A small image-text matching model, trained from scratch: 19.4 epochs.
Rows from block 3 of the fusion encoder, named by matrix and row number. Rows with one number belong to one attention dimension. Each number is 128 + 24 x the weight over its row's rms, rounded and kept within 0 to 255. All counts start at 0. Numbers have three digits each. After the name is the row's rms in percent of the matrix's.
# v: attention query, key and value (stacked) (fusion_encoder.blocks.3.attn.qkv.weight, 768x256, the v third), inputs 156-207
# proj: attention output (fusion_encoder.blocks.3.attn.proj.weight, 256x256, transposed), outputs 156-207
v.117 097:126117121175151113102126141160124090101140138076132123173151135145085120146105111115131130161138143135187111119114116146133138110145121150116121104169133154
proj.117 093:146072135160078107138116116138146135135138088111080167125130147147121116109147169121116128166125170151110172145098147145126093160131101111151094172132121118
v.118 092:107187083158108143091088122148145079139119133138122104135110121149116150108098150128124125162134033126131154148145133134150108137080168129121101147117176120
proj.118 092:151119151117130128156132130143187168139138137168132168114109129137145110141163118132091069127148186104134150113132144105129162097128166161098180129171122106
v.119 097:137111144086103143122150138124134144091157138145147165121151102099174110103103111092121120126126165146119149116125129118088135146109133189140131134119130126
proj.119 095:089162122110136094128135141098096129152173150112109090106144121179148136145164113165147155105092129150174142118140142133180130099171078084150120123130158173
v.120 094:118114122186152120154101138126131143156105111134141125109101132114141121094107126113089113128147126130131161106135148118119149112120114150171083130100101124
proj.120 096:169178101127111116105140115142114106107150135129125101143106135126153145175136106094144140120123127081144105179141095126139114095090129100108162113133153112
v.121 088:141160143126166104173058131133125185123116128124152141061060133135158150114113080176149120114155167146132140140139100096093163094113146140150171136121080115
proj.121 085:150110151120117118116126184146120125145129131157158118181139111133078153096110158131127121145104110147125081128124149139071122155115149122117126152139151136
v.122 101:145155129163094090162096095095087153165133137138106130093161110087165131107109145073094116169141090107082122085107142111144140129109125110092126127137101106
proj.122 097:146162091086141134128165144166131108074139126124099111122075134138132153160136117162130123100137125117122114103126139107131123128119125127112139122139148168
v.123 088:134137177120123139125142120117118145170125139085124176176147101103168138119150116096117144134131189162099129099126137130116140148191093112100160127059088113
proj.123 089:110091119113161157087098105140169130108093146117160114118135165118102159147129126147137132122114066155143126124158150118113154137082126157155148111135150153
v.124 091:145116122145135097183155133184168082170108126102117129086127170144138130134113133166099094135144077132112158131110131097089120132115144128146129051119114163
proj.124 088:140104108115127126160148079179110162065136134125137112141074069154116082136122129112109184137107154098113104120154134169122123135184088131150127173132115097
v.125 092:119119111135126183133169097121129130107143161150141137123151136120146116133131116147122114094146128091106114110184128167084109150122091121138152130104136149
proj.125 099:123131140120125094150132150128126086108152122135162114121089112151100115125086121107174126139080104109126118126135119123117088093149123112130121138178116114
v.126 091:127174129125128112145122162160151126160144112119099103122123091140126102098130129100118120158119102149130155125101170165150098123164141137100163097165162116
proj.126 099:158141143133124113114149141120163123099114141158133146123129164111137139144156108139115150125134124120133104086163145116134177133155135112148135175097113090
v.127 104:095127093119072066139091158130094144163182124150106107093123160119139097152110158114107086149123079127132081130155135115137111090133160151148108088127132131
proj.127 106:117146117123117153186115141128084108111137121154097134156113151157132163174146118120099111138174160104162072148113132140086164112126092151127134145073118116
v.128 088:120121108147106151141104153128104079085149130169141114134122147113113130126101124105100144155066125098081135153119091140135095144128124124138105148123164090
proj.128 093:153141123143147095100153155128144146162116113116115133080115126125153109106139093176131087145125128157173107115106137111133160176102113148162155071097122107
v.129 103:137100142180127152127108108088116104136142136085128132131070161121130134089155116136080130102119139121111137143129149114122150136146146137138160152128167136
proj.129 108:148138141121129077113113131140136132137133075138116108163112095139119145157141120141165132147115112140112159139131131128170143161090142169144168127141132123
v.130 085:202150109100178152137106088127119125109125106107094141124167133098139134095128103080114146114140140183111103184129121130128099125125136103118131133118126132
proj.130 101:099152138091098124171121107100144128109099170142126127123100150131123118150159178150124059145162138117136121086124129130105141153093173140149126149118104143
v.131 100:159172152134101115163093166106113134157114102125157117126170114099152076116115107124136142106154154163103154153148146149118153127103099090110171143111120143
proj.131 109:134099133152139121160139062108122165092179188059163134121123143117086123163159130117148149142160116133103142118114145114078117111112134189076164112095173130
v.132 121:130123164145135138099181096164120162091142113090108135154122140137098101139110164135142154107112133090160088098151116108118148171157103140120086106107132145
proj.132 116:103134131118163138089091146162094120130097115143169135126140118099128129126145114135160164069169113103116104141147152161147121132135106125160124133135133113
v.133 096:058176122074132169100154108107115091088155117117159132123084115156106118130128147102105164139139124115125144105147104096106122105098110128138089121152141111
proj.133 096:157100111095101106142105157136159155116109126116123119111146149071115154123092103097138111116130166152134139128136127192107146113120135139156110149065098137
v.134 093:170115170151133118151163163077125115121169099138156101137152117093148135112108129129131078114105146136108152070109170145098122139134129171093108148105112127
proj.134 099:088136078149135121156080125152103109075096118135130130165130130169112084169168138096114160137098085108097096157156127114113115093138130084086182142112142130
v.135 085:137134151140120157122131134081123134120135126149120146139112145109115113129128115128119136151085112132131143119151131122142092178132081122101168137139142131
proj.135 095:134144109150135117112111122132181136136132158098100130155140149123087109152154111173141162134130099149103110115137119136143163107118156131119147107086104140
v.136 105:182123168133137100121110113139132121127117093096123120094156158143130137127139119126121111119146111174143128104120118127100108112142126121125175129126104185
proj.136 099:146162086141113136110116140146136102102100139148105119193112112136079117136171169121104121190098144100129120173126130125141123078113139134108135119106130134
v.137 083:118171171137119153166109158135111151133128185113110111106135141144145157168098127130155136142095156149147144120140116171171124128135119116124114136174178123
proj.137 087:096056122144160131107222138110128150143158145118182102108145167125142123123133119147128137130110126118114142121150116094089090138081128075124075077136125113
v.138 099:126127144116123117113171134134089128076134119185125140103180126093124130143086119103107119134104127161099132096088140128096105152107160131132147109160141098
proj.138 107:074127141131131126154145153102130131109133113128162116122116140130131108137143126121115108111123117107140111113133151106092177133129111134148106107076141142
v.139 085:130115161155142082154125102149110122136105134115124124096133163095146110116151135085082137124116141217110186118137113142141108129129125114117113106115088141
proj.139 091:138176091103103126148147089130147144108147145123159128119116154145085149151123146166142117152141116099113089130131128098104102121061096151108176157110116118
v.140 096:112126126176144182158127115153155113108128155141114114113125172155176120095090127130110137095133162164171116135091126101130127130091103144150154146119149129
proj.140 093:146118137144164096121154172121151113132118142140129173157141131121115157113125160141123154166157150143109113159177117161113117141119101129108062155086142122
v.141 086:146089070126129111128097176141099124132111169120097096177126105165137158115149117131126131140141120138114162151116188141146162131125145093116159188065134073
proj.141 085:152151166121115132146161152124200124153088114084142104107095086099128159151130133127146109118155131138149153103110118112145138087164150115127097122149101180
v.142 102:084117117090097100125147153159171125123140081099102133104074138153121112125077153109126154138144167140137130127132099128148161165122154083103113148054185156
proj.142 107:154094122053132135177110135132132136134121099126182136096167138109142182124170120115125125152154145132100122155136148135125103136115136195138088184126097123
v.143 100:146085111111079150152146134136090106139121137094140079139135121151135144146139147106107105069140121100130124162160174097160137146123109093126151178087134142
proj.143 090:170138144129128107144122143142157086129098080158106123137147106140134133119116105138128112142132146128146130128143101150154112110115140110135118157105125139
v.144 099:119157128124103110136146170101110118138144101147097131132091109144111119120116118141172099115154117086119138114168126161125128168143154102108111142145108161
proj.144 090:104048127140138152114108129125103136118172148105190131122145102097114104158119121117145125106124112126098139151097116150105145129141082124121149137123124155
v.145 101:152164121116126187119161156135108137095114119147145142151139116111097141145130119103108154145067136065126144146099174117139134144125141164150172147106123086
proj.145 101:076115119160125082128080125116122133099119116153176119096129129163176155181123142134110106118144088150145122131144091136169146169122147141125155146090116062
v.146 105:126133096096096136151052130114122121128123145120120119165076140111126105078158143147184110137178122079102120166153149160147127107145111098144132126116134116
proj.146 105:159149140115139142110162140142124121153097171131134145131147117112099172153101086136134106099129147143151188105092126158131131155161135141129131125138146143
v.147 094:075137152137087168122083115070138127123120121118154143141164105116084149138155159111132147117138129171094140081103162104112118114100146144097082131096146149
proj.147 099:147153106139149087128174129155168146144126134105111106129122120146166117120134129114123185136161121116135158162135059122097151087129116133144141133103142114
v.148 095:122112131112114137086178134100146120099137137169167113117150119120142095145122114164146140129072116127146137105120108178148141143089122189124130104161145099
proj.148 101:150125158138115152181112098113096137119135098139114100121080143134146134108141143151088113155109130121125080146136110120119172122115122081129091087126118153
v.149 102:125094091131128127131056099150159108133095131094069123151130181161132133081127134136146135128167135162143131125157119147140101126161112108084157150108106142
proj.149 092:152143129117115129129126106125131137144096094131109145164153103136095105117154168165094147149112087131115162137128079107146130102132162113118106112111150161
v.150 090:117088128106125109129135103152162114131123147089130121122108119132145163138157119103087150120157137122073128097142129120139137144150111156099169124133166087
proj.150 095:165194109134151081103131134119157117144098144119090099119129144113085115156107150150154120141148125140181151147128120153176168132154129111123128163118087105
v.151 084:088145135148100104178141116105172116138110152124130143162132108141136153120131150120139078111166109081158173155124135115107080134153146104120093125111139126
proj.151 086:106095107136139125097136159133158102149122091064109134125140118156164138112093106097159150141111134198141129119141115119106125123153097133139129158124140161
v.152 097:116135101113144140150084159159139106125115103155105130156108120156127146109100127171161127146147125108198109112163131097168151103123119104114153177124114119
proj.152 098:167139105122150127123141137133136163132114140095147165102110092086060094148169143122116129095171124142118137109141151130161114117149139142132127103104111169
v.153 100:114115141161151097093173102100083151128133108129161177116181121130113123149099132090122049111100139112153172136103154113103108080127115181149148135149117121
proj.153 110:120113151129134104147105134142141116090151137121171082150099144133150102132125089173120186125118123128088118147158133079127127105142128149145170125118138102
v.154 106:173126107099119127120090104131101144138123100141138123089155121121107101147103141130154088151113143128141135124086111131158100136129142166160148148139116156
proj.154 109:110143104137134101145152158160122169077124147137129094117136106107110108105167142151115124153162121090108082132147142112111092069161158131113169121077127112
v.155 115:127140112138130127084149124067114156126125106134184116107155129108121130155141135117114096135121096118129159150113119123117130133100159175126092081165147135
proj.155 110:106116172104105101164112108156107124083167127120133136124127126153150096083117143146115133165098123131106104122103150094069103111141135148126156127094114132
v.156 107:135140154104177118111124124120114126123103124109129149149191134071158153121104126112114183136145097240112158145117113156110135123120140151135130121166143094
proj.156 114:107120086123090097166159102108128168109164136127141128136127132130103112146123153139126125161104104113150096074111156085117133093095132127105155121107147140
v.157 114:119104132116131121085094131108103097128126127112147125066144155093096137114103119102100133188140091159079121115103140136109060135135148139106166104128137100
proj.157 109:109192167169110096116160165146147137132106130150111120144132107170177147158135169134112104136104145157147129153080130123153164121113097133142151113115136083
v.158 090:107138148087149163118162111149118132123089125115131156170141122142106134140116119157146156114145139141160151126134118131144159125114099074134086107097162163
proj.158 105:138132124099130117187093113133127161100150117103155137073140143077075109133157157142178138153177112136115064110134128121114130129100124184105123122136159095
v.159 097:102111090091114099172076123153104127136155099130084089179113122155114118095124164122140125110107117107122109086113134134174132096129130111094088145065106140
proj.159 103:148142104103118128125175146154181102158102143086105126104183119099071173127132163101132120108169127141148101109141153106154114123167153135115135127107114095
v.160 098:108139151121124145137169154132121120102121177102122119107141128161144124157093125093106155163113096141064112120141084145158095148116136125121127131109168143
proj.160 095:158120098095099131082118117138140152123108134157104149145103113108116166127168140148167135135193096117132164129099121108165132174114126150136151131121089135
v.161 079:148131112090151096084149126146185094143157137121116127124132120128128133123136124150116133101131170158081115134117129142089161170157143119112154140130179110
proj.161 084:089097119098129122151160158130129140121119116153148122113115135142109133120183152158133135125142119095151146128116155136185104119130140137085140100098124140
v.162 087:138170112104109087115163147092109168123134129119130160108130103103089117168161119140155136129127111114148090160136112105150149133145100077121124090139153106
proj.162 090:121123149108161154131118078140090126138110140133145112137136141102144133097137098067097116120120173130136143077083086149106117103149089157168113154143119180
v.163 112:140138122110134108136143096122168160128163175143103122131129147153140139145152089112144089132149143124159107118178145176127102165141122126125108189087111146
proj.163 107:089132121121118110163125120138147116142108054139136136117127119128106115159136155145137193101122084180122106109113150086127191136119134158116163083148142086
v.164 091:113091101114143158166131171109148117168140095111126114144163143084123123137097131138151109121118112144112138139130094138121162143114140142147118125134112143
proj.164 091:090102127137180149078141089106154137127159170139142129146120130106163126142130118136131148127131144112118114111158126143112104093117153158124108121103130115
v.165 111:135098107095153117169151128104204140148146110115143122089106158134155093110146113149135078153107132118123132115146156146140143120096092145156064134157162095
proj.165 111:102128144142108173120144153139124150110159150124081133166089136125147129127097108139114127122102127156150089159160154102134141139125132071136141102091091139
v.166 100:113176104102082142128146149102166086134108121136171126166134105113171152151119139118153109110118128148145118117135139105122160193133125184133120096123108070
proj.166 103:092100141192178096112138101126101144111140142103165134106143075124110124135130126135136152134115175127121135113114170120118127072126125125148156111110150151
v.167 105:135114136131102146081137138161097117145131144161139121108144123170110137136108158135104145155085161096199115159125142102137136140147148090151179135128143106
proj.167 095:146165102163123134150104157116101103132108079141142110093124095141132086108118139158132152111086152157099153112142159132129145109092113163112130137134112135
v.168 098:119147160132081137119119137135097128128129100116104149091134132147124130103120147110094142076076115078143107143091107131133104132152086099145167070116151183
proj.168 100:187145095134147103122086129128101107113136131126096129120119104117108153141174112139153149178153148137115162100136133148128143142099138135125104150104091119
v.169 100:130119149103138104116173114096182135106098143128107144084098133111126129103122098103128124140122141094114139160137181160108137142155120082074119198145136122
proj.169 102:152147135161137110137111134130113125121155100130102103125158178146089146134196134156129139099138131162111131124142112128192078102138134151162121077127143168
v.170 118:107136136127142097130164140119096135101138152099118138115119117136126138106153101103102158147184137107136101125112103112155084088107122134117118115122107131
proj.170 110:120148118150106114135102097094111120141069145126155155099126072139114161132116150108141156127145159160117146123090113122113154112155101135137136133132132152
v.171 094:176127105148106109135155123129146149105142127162136157114095124163123157118157134133170121159178135132175116143136155160127115109147120112149125149129140124
proj.171 101:123159115139113140112144113140169125153091094141089152137153143166114111133150124092104146098099127141108149144121125122148146138142139097111116116153152079
v.172 110:151124126118114158126184151139162108126111136135063156126152134098120091107156172131162150105113135091114140142136123109129093141153138085100082121127146077
proj.172 114:146131160159160088132117116137120127113181105103145089113161106134152123142173102151123156084137127164122156113116095118096107103123143154123162145117142195
v.173 098:116107102124116107124152131102155166128154141153107134134107106103127119132135079135126112148195146099121104128132158112095129124149145130131135109121111126
proj.173 100:102118136125090127140146133167124158125121130185156137113146112132169183117119162151108110071089115156131119174102110157156126137168102127129131094185116074
v.174 095:108175152108125177107182119117100109146130125118140132118103102145130119138081149143121139153149159121123064092159135131100093116165102142136148127112147131
proj.174 109:110111134148109125150125109083139114172121143120151097128149109133100128117115162118128142117122171121122127143127127153116128168153108134146097114119151099
v.175 109:146148163092115121151131161126182107146115133128126172126146114085090110116152116124143132113122094164074152106128115166105135138122137152087094140141104104
proj.175 101:120100128137187158151159111092111182110152154078156076126110096102159107096147150166130172114118132139131120134116129088102091098114138145130102130131125198
v.176 095:108120120147129145138101143136112138121107086168148147161146134126132116133084159123112117146132119146135136145085117121149185173113138136089165125145086165
proj.176 094:094104113164142129135115111157126110130145111119193128126121082126139117141129119140119106117098117141146160135163172105124100117079154124165087114147161107
v.177 088:157156142117159110129143124142095102118125114138134150134143139100147116119096149146142147145124127119175111104134155107070136152170123128133159139132092129
proj.177 096:121111139115109124127163128119151116144112101120137134129161095152122138103171167093127098146093152152125093143147136118121082116134105122107068115156164091
v.178 104:178131164088078150125142151150153136156125130142128141116143105177124158135185134089142129126142162102167122158092152126126100138140094142151168155100113119
proj.178 104:131138104149114120152132115120120135157120101119143115128123128116154123165121145132111167128122147145096122105145131096108156147144137109104151162148133124
v.179 113:126152105154155103117120111118124126128125091151148121153098130166133108117112141087136088141099184141187093125162128129092141105142103100137149130127132119
proj.179 102:119154132142110167142105142117140125110101104131106134109157151125138173136087154140150157116138136131107089156119169095165132186145103132140088102121137109
v.180 100:129135138073138122103170121136153131140130130079104111096151090092095086120107098148113153096126111124108124139135119110128116126124150118102071152158162118
proj.180 109:136115168131149143134133153111105096086158113150139122131112160132152127139165126171132161124129139118145121139072107130140105130116096154137150145066124152
v.181 090:122148154126180137169111138119159085115130146105108101140126125094092138136141144125113133147125105165083122144121099143152060120129128145139130141128098152
proj.181 100:142095093096115132134121112121175139123135138123129171162109136130138112109154167160151141120159089107137126115135135151124136148112148104122102113115132119
v.182 099:132100166150127110127138138130124106161104089145150135101179172153134144126096161131124144113134102183112118124118137148145130131133150128135178085109128142
proj.182 099:134126038100141119148092140118164088151094152113126136129126099130145074107129115145111104148113114114127124138128162117102099138082168117110101124150131118
v.183 099:133098130140109107134114161132087122114148106150178104138146104160162201116105093114145132129135145113074154124081132133140112117107114172150160138096101155
proj.183 105:136159165131144113142129131158142141133138130120103112126120162130056139160144130108129141149144080128135160131146143081147159132154144116120192128145125137
v.184 092:132115151130116160111108144133127168121129113110152121168152143142109085119131128125130175157129069083091142130126126126148156125136126080128099111166146104
proj.184 102:127117141167146124104144132137137136104144162113151122125124143121137165127075154118115143091131147165167128132126119114110083126133137167137155146128149137
v.185 111:122120123184121128175073139074045127125157127147154138155102135139155174138157147095161098174152147097203134113108148117137121121137131163157145082076095129
proj.185 110:113131097104110099101160144136160095160081164118137138089158106151124118140100137076115137135091110128104114135132176105143153150138114107112122141158103093
v.186 116:098123174109108140129116123160140114108121142085159117134144114108135102133112108119129177144116088141087102128101097122142105115097158130121107110153109141
proj.186 106:147138138120136131151110121104097140121164104117136130076148130110106146113163113145147139118167166096117116118131089141110096083146092157149192141104139160
v.187 101:086114160081122139121155145123153106092151109093116117086159112142129112118106150149153140124124151162089127112078111133139125116151158155130112157121148123
proj.187 107:155081122112128159097084159146126107135160142134108113131124115092108133158151110132153127115138128064155140108169091123123128136146117088093138109125125126
v.188 085:138095118106201162125156111091064135113105136172141135118125128171157138144098123107144134169133120089152137124140165104113123173159132144127178134071109117
proj.188 100:127110102087067135115137139173165125186110114117119117173128106138139140116143150093115089120131141150136106122115108129152126153121131103098097162156137093
v.189 104:088126146090111134148142153144121119118123099107065131153130119102145115135091144164086148114153132086084128090090138107131108133124124152121086105113070139
proj.189 096:146093154164126110107130134107120131149175136147169140130129093110096106152133151118124117126114102184138120152140129176073148136089148160107121157152147139
v.190 106:102145143099098178127098164180191098168075068125098131135150124115116090121114150133109156119150073163081176089103131108145140148114145138123136125158143126
proj.190 116:132105122145138137134105139084126136126136139098189107121083129119178110134086145162174101145108100132168128176142113153109107119081165113112119138130098154
v.191 104:146111116138090131137074153118128114090096102159113101099096116146167179082118133118156154119098148110130141142132146116138123140160143163133167182134126098
proj.191 104:177158138094125112096101146143137087154126101095096130109138143163117130140151160108149126136150133106124123114148138134147105166159167091100112142098089106
v.192 103:144109148132125161148121164145135126165184126133142153149115114114129107164114133148116102139132138148166099102135147109106129150142139130167143133115091113
proj.192 109:092092168124133144083159146105099144118141180146152103095151136125118126159130133122137134137145129131099142128139109150080120132128121135113137149126145124
v.193 102:137111115106123120142092093171153103077114129102110089195148114134137144111133135119135101108188163155081176118133116128116078099114128153103124129127144160
proj.193 095:093159111144137122146153098114116126116115140178136130131133123118102123112125129119103143115093147136183072134175105131172128121160119121158148115149105108
v.194 110:122140085180130102121086123116127133155060145109154120123104169130139129112097118128144064074190112104127141175137122128141095110132152108140118140150101136
proj.194 115:159075149136079133132107143168147115131169133116153108114112094103090130103128166092134126153127142141161109094146121108120110125142155125111107137118141110
v.195 109:140072136128111118108105148147085086100124112114157136114144128118100132117078097135131141120154114149174116094107123099108133106139107122087131131080131141
proj.195 106:153133143146122096116172162122128150105104136106156139167120112116107128169115100140144108132136111126101121135127125140132140145085151137156116117121154153
v.196 089:128138150120136171121133137142142133121102118106110120134152129126136143127095119140133153130136098134127128097081103086103112086122140144122131134118129180
proj.196 099:138150126104146064147117082143176107114171120116151127118108124131055140161098108126127088110097188131116145140148115158156104137163107103125157142141101123
v.197 100:116111103115125112145098179137152115106153169111147121125123145148129112110147102153122108163147120099098105124129136101095137102126141126147130138119149120
proj.197 103:143118110176129136104190108108093143117153177115136124143168162116121159161102118109122112120125049108108121174170131163153104142120135135131122112137161116
v.198 090:145130080135137101089083155096101102137129164117161116120080104102122119118130131118138108135102071104105111151139159142165164128146170096180103114121117128
proj.198 097:140112127085106119106150140174141130166123113164108135141148133134161104121125139130125098129148148158141132095117137170132105118137129130081141148147141129
v.199 094:134165119165130127134168090112151125142071141108118147119136140114124129094112092141101128113128159088143118128123100151148145124112163141139155133147135126
proj.199 090:111128133129098093123054129132130126137146148149128112132099127137142131079148130121122133153114144158101076111115127145120143142145139120109115175130101140
v.200 094:174122131146154135123146120122104148125145171110087145131094107125165136099180195103115135128132146100142125120137144139138107122121119158119152128138116128
proj.200 098:100127112098088134142098096120166139135103105161097111139171144119110124121135103163110142150140109146160139126126140116153163126168133134154114134143126144
v.201 094:128115142144124101101115131123137157103098096103110161130141194129125102094154158085104065144184171095098081177142129144147055132144129159116121114156094119
proj.201 088:100138133123116169132124116110092146126141146149108127140138106123136127078162162170129175115147115103140125092174145116112126108109134111132162134115135130
v.202 090:080131137114137127156092104135126130140213165154125114095100114134117135119142172155106148130127128148116127084094137109106120111123135139146148119147118142
proj.202 097:132112144156116154078155114137169138138085116145162138164104129127128142158105130121117139139132168082159185141085100164183150146138136164097117152135092130
v.203 086:080153156132130094094144111080124120118172100143176145133121099096144147146104105110139077135140157140164165177120161151123101137140151141113120136151136133
proj.203 095:180090185147150114095174111142118144100131146124128083154092141136123114094112128133109117135127168124109145115143158154114131097131118124142111140117122114
v.204 086:150120136155126119098151137103133121125122056128154117074140136113160126137137121152129149129112164088140118132132135144166122157108077133154145118101154134
proj.204 104:113100125155158123122071118143123135148109163090147124122107139155118125139092120121135149112103135176133124134135110116128154113145103153136145189091152072
v.205 099:103133152151110096114098114127128123132117117085166113137138128104163086123106120108070090099110165098124106130094087146106131096113097134126145114098120167
proj.205 107:146113146143121127071122113149125192161141193097148134148116117128155170137149123144162121181146140112148143099116145142148145134156127170127133130116125115
v.206 087:128137158108123137156146142144145128117142114157091126133162104145142154167105118129152136176159125132151172124102140106122107129116113141148135130107111135
proj.206 095:096141112133172117135154118132142073153106114098158099119088120116104116111084135113108139068142130115117130128110173112108064131108116119135131155124095097
v.207 094:144162130114118108113133164115107152151148130131176088188158136133144145101129133130132064170156141184110180146118143118122122130125136131129135128147118168
proj.207 094:087111159149113122120098096109142083126113148131118131100121121137111128134123117128142167114174064140141128112156092121122111172122117134105132143132129136
v.208 091:123157172102143163107141127113166099128086112132093149096110128182112149123119149161149104125092101112158127136147110149139142133096123080148080112131118093
proj.208 087:110099110134122114154095129129119159180125125120154126108117087126124127099133148088122182101082193180147117110146141096097149109115130127105135124119146107
v.209 122:124146151083093150156106126174138141124149161129103141120135101138098121141161150124092134108122121142133112140130130096100130120085095126114118118112192149
proj.209 115:136122114157172128115150122122122158107116103116132129143162141125153146109142109148120120111118111118146168092158146111105125125159106185157132128155122106
v.210 094:119148199105133147122169109130121130156138123160092121114098130101162141141201149132160098128111118114158119130122143133148165135119144127124141096144152117
proj.210 101:187119123124144134133151132110109102123157148147129126123167136137133099130116115111153143156139180135140121119141161145113111114114124138110086153142125139
v.211 090:134134171099098141162092150092109141131117159167129079167154116129162147158128147141137128160084109123121134145078141131098140186144124128120141113096119158
proj.211 104:105182112113092129095170117097119125136115145122137095106124138147114115149105115117122134139129082091119162136156096152153123125144135107143142127153102135
v.212 093:115167102117145151122117085185108106158115125136099133086111126114115134105175124103138109108131074104137107088136096144159133119126113094138093108076144100
proj.212 107:158107117169107140133087137169139130149118107138123112169121112133135142119145118115144167114151191147139136142112137122150143077159126187109143111150125113
v.213 092:121099148119122135128150114162103153109128130100151066123128122131156125144141173123123155124139133157137195142070134070135110149132111132133133138104125150
proj.213 093:142140154135105104148137115108124107080147118174129140128119119111137133201076112145110112159094124099145109127151133147145149162140126115106119162130147113
v.214 134:140139147124089158149131082177147119097101137110096103159109078162146121117108107112094163101134135148127172117075120129116125122074110155084096158136141134
proj.214 115:120134163171125105130119113115131164144147128165133136121139121152130109161128123156125106169083153130138124126129138147124147130165142109141174143128129106
v.215 107:129084106097125112131135174121085163117163103128159142140159092113122117123127131118123142129119108153123099101140155122115109130113107134130165133122135124
proj.215 100:179120116152137126139137079140147112109107116163073107145154164133131165151128126135131082111122128169123141154128102148155140132140133134145104125113138124
v.216 127:119146129088112167140108155205165117156101129112068119120093132167128121068121120153128134114118085142149138112164115122127157140151101125123114128117164095
proj.216 111:106125166129146145098080130102099145147150105145154111106131087149094110137166121148129143143126144128134100146119140107084106094103133132120160136131147147
v.217 106:106125132099099122142089145181131103146138131141106098135153110152134127111103155154124149102141090122132081105121123097097113085146089125105129143101148161
proj.217 102:133116163154145120127165125107132168113099108103173101136116159122100149132116120117132114129158110141124153125109141158178160143101130122117132103135100104
v.218 123:101179155128087168152087122152194098119126170141100114171113123174107102101059076158138113119157120174132128136129111138097123113088125144132112172162138108
proj.218 114:110134157143133132091123132113123147159110154122126134104096077124140162112144151109119175113108120062092148135144103104118100159148115100118168103091085127
v.219 099:147129119144158106123206130117146096149092119123116117129122131123156129096093168161089139085130143119122148145118136185167144154104161141127123102184128107
proj.219 109:150150111143089122156070107146122135135122144130144147096130097131133118109168134105128102141097176122171091149140102162125152130164123100100155184098113146
v.220 100:082107111154113138093105160129127132165142155116127151099146139157153107158141111134098079118110113083119113117154142122139171162140134113091125152069133103
proj.220 101:140092141120138117131185142114134150158137149123151104139117144099112169132147139138128104124117071148134160110127137109095110095127124162143118114127124076
v.221 081:126124105110127116145157078126123122126102119137100171148133102111144129157136142160119159111128101170138115126103110143171153133160169121131100122153133121
proj.221 086:155121163102135146179138139138092122124092090145137136119132108123159136141111139101121113111129187098131096142143124137125134125090089129080146101120131122
v.222 094:100107098120157107136117174128127133106134128135153149137145129120110130116160110104106133132106105080125111113119175132146117135153147117147140103108121132
proj.222 103:139122111178113128097139119157152151147085158156094116153116135136142166125127172157152120168123181174166161121112123145160131136132151179129106145170110139
v.223 101:111125139122112134152142126138102089107118068155128095112152105126132111109149133166119114121084124142144166138116135116153147132096107075087130098114130148
proj.223 106:139137090129107087111087146096117162157090118103160152095104103126098116138146127106149148135163094121155134116127147156094127123127165167141126157157126113
v.224 137:158121127203112176127116108099103134134136128115119158146127124121110163087156153117104125169150147159169100160123068136137143154128121108140112157114088129
proj.224 113:123115150103129128118181122128116117149103135105149150121153122110147139141146103141157132113093128144071127129102113138154134138135151126099142124118164154
v.225 112:121195122176151131141116144125106132064109161108124099146110139122193100157090057110132153124157129069117084111131154115124178127093147102130130132166113129
proj.225 100:129145160137157107093145198153160129155109160132118115086131127128166107115126147142106109115098131157131130138108161148113101159139125164087107115073147161
v.226 084:089094118151118144162121134125108132155131108122126147110110112139135162103185176101129101088111104096144122171172157135119122146156115167103125127109132116
proj.226 096:153137137127154119110133149145154086153117133080145104090132130117133123127123089111126101146116080124084096105142116142169124111122146130138132142139086154
v.227 101:108131117159137125091101128156111168145081120124126159108072144077148090138139096165141086102138110121178140107142154111115123102162187120123115159134149119
proj.227 105:094102147144073129136167144108100086130155107111135091133160101154125100082104121143138142121115154150137113120158107123119115128113103147145148145152141150
v.228 103:129101099120087089110097149144133112162133121146125133115142167099136087104126094131095103115167114132091187129140147134137148092120134133079095135128151140
proj.228 098:072128163159118134134131112107151124120154155135092123161098139129133085154122155160154128108110089142207127149155131137089101135140111137123135120150140099
v.229 094:128114139140085091138104135146127085124147126163119110124151169139108159155129142090101083161159103103128144134122094156112115111120154152096131140114090123
proj.229 099:160141109096164119147106126121145150114150139122100059121105105114125121132129144163166146141099125093148112126130141167120092156101142100107117117127116101
v.230 101:128088161168091151152142113112099118133149121144106123121140153106132135100115130105100134118152131120174092141123119157093121121131125151139136134086113136
proj.230 079:100118107131143128092131129114180161130161150157155141128131097120132160161090134161116118119108134129107159131132127152096139147121139134107141145121112126
v.231 091:101111160117138136118137125100149085143117112138156118152154104113084144137173138170150152163134117132107128133118148109138148131148101141102114090058133131
proj.231 101:142142090111116085143141116099157162093115141084119108093115159100131146156109150121095126138148098158114149095117120110161147155132138105145115149120119128
v.232 103:133126150140120097136134150143118164088144142147097121109099151138179115156091084088088157083134107083134117137160151123110131122107132130155101122140105140
proj.232 102:131120143154120176099104137139185082171151143135134151082120095109134145100106145139131113104138142156160144100136133140111135141117132138122121143107126089
v.233 086:109117120177103100140114149149103116145127122136086150127147156111142137151087122154086141106130151114181104127146128168123111152134086100115107145133096153
proj.233 088:118115195150108123104122159127122148095130103144148084103113108106156123111118155134144089151128133188099124123124137150108124136107116157111117181143126110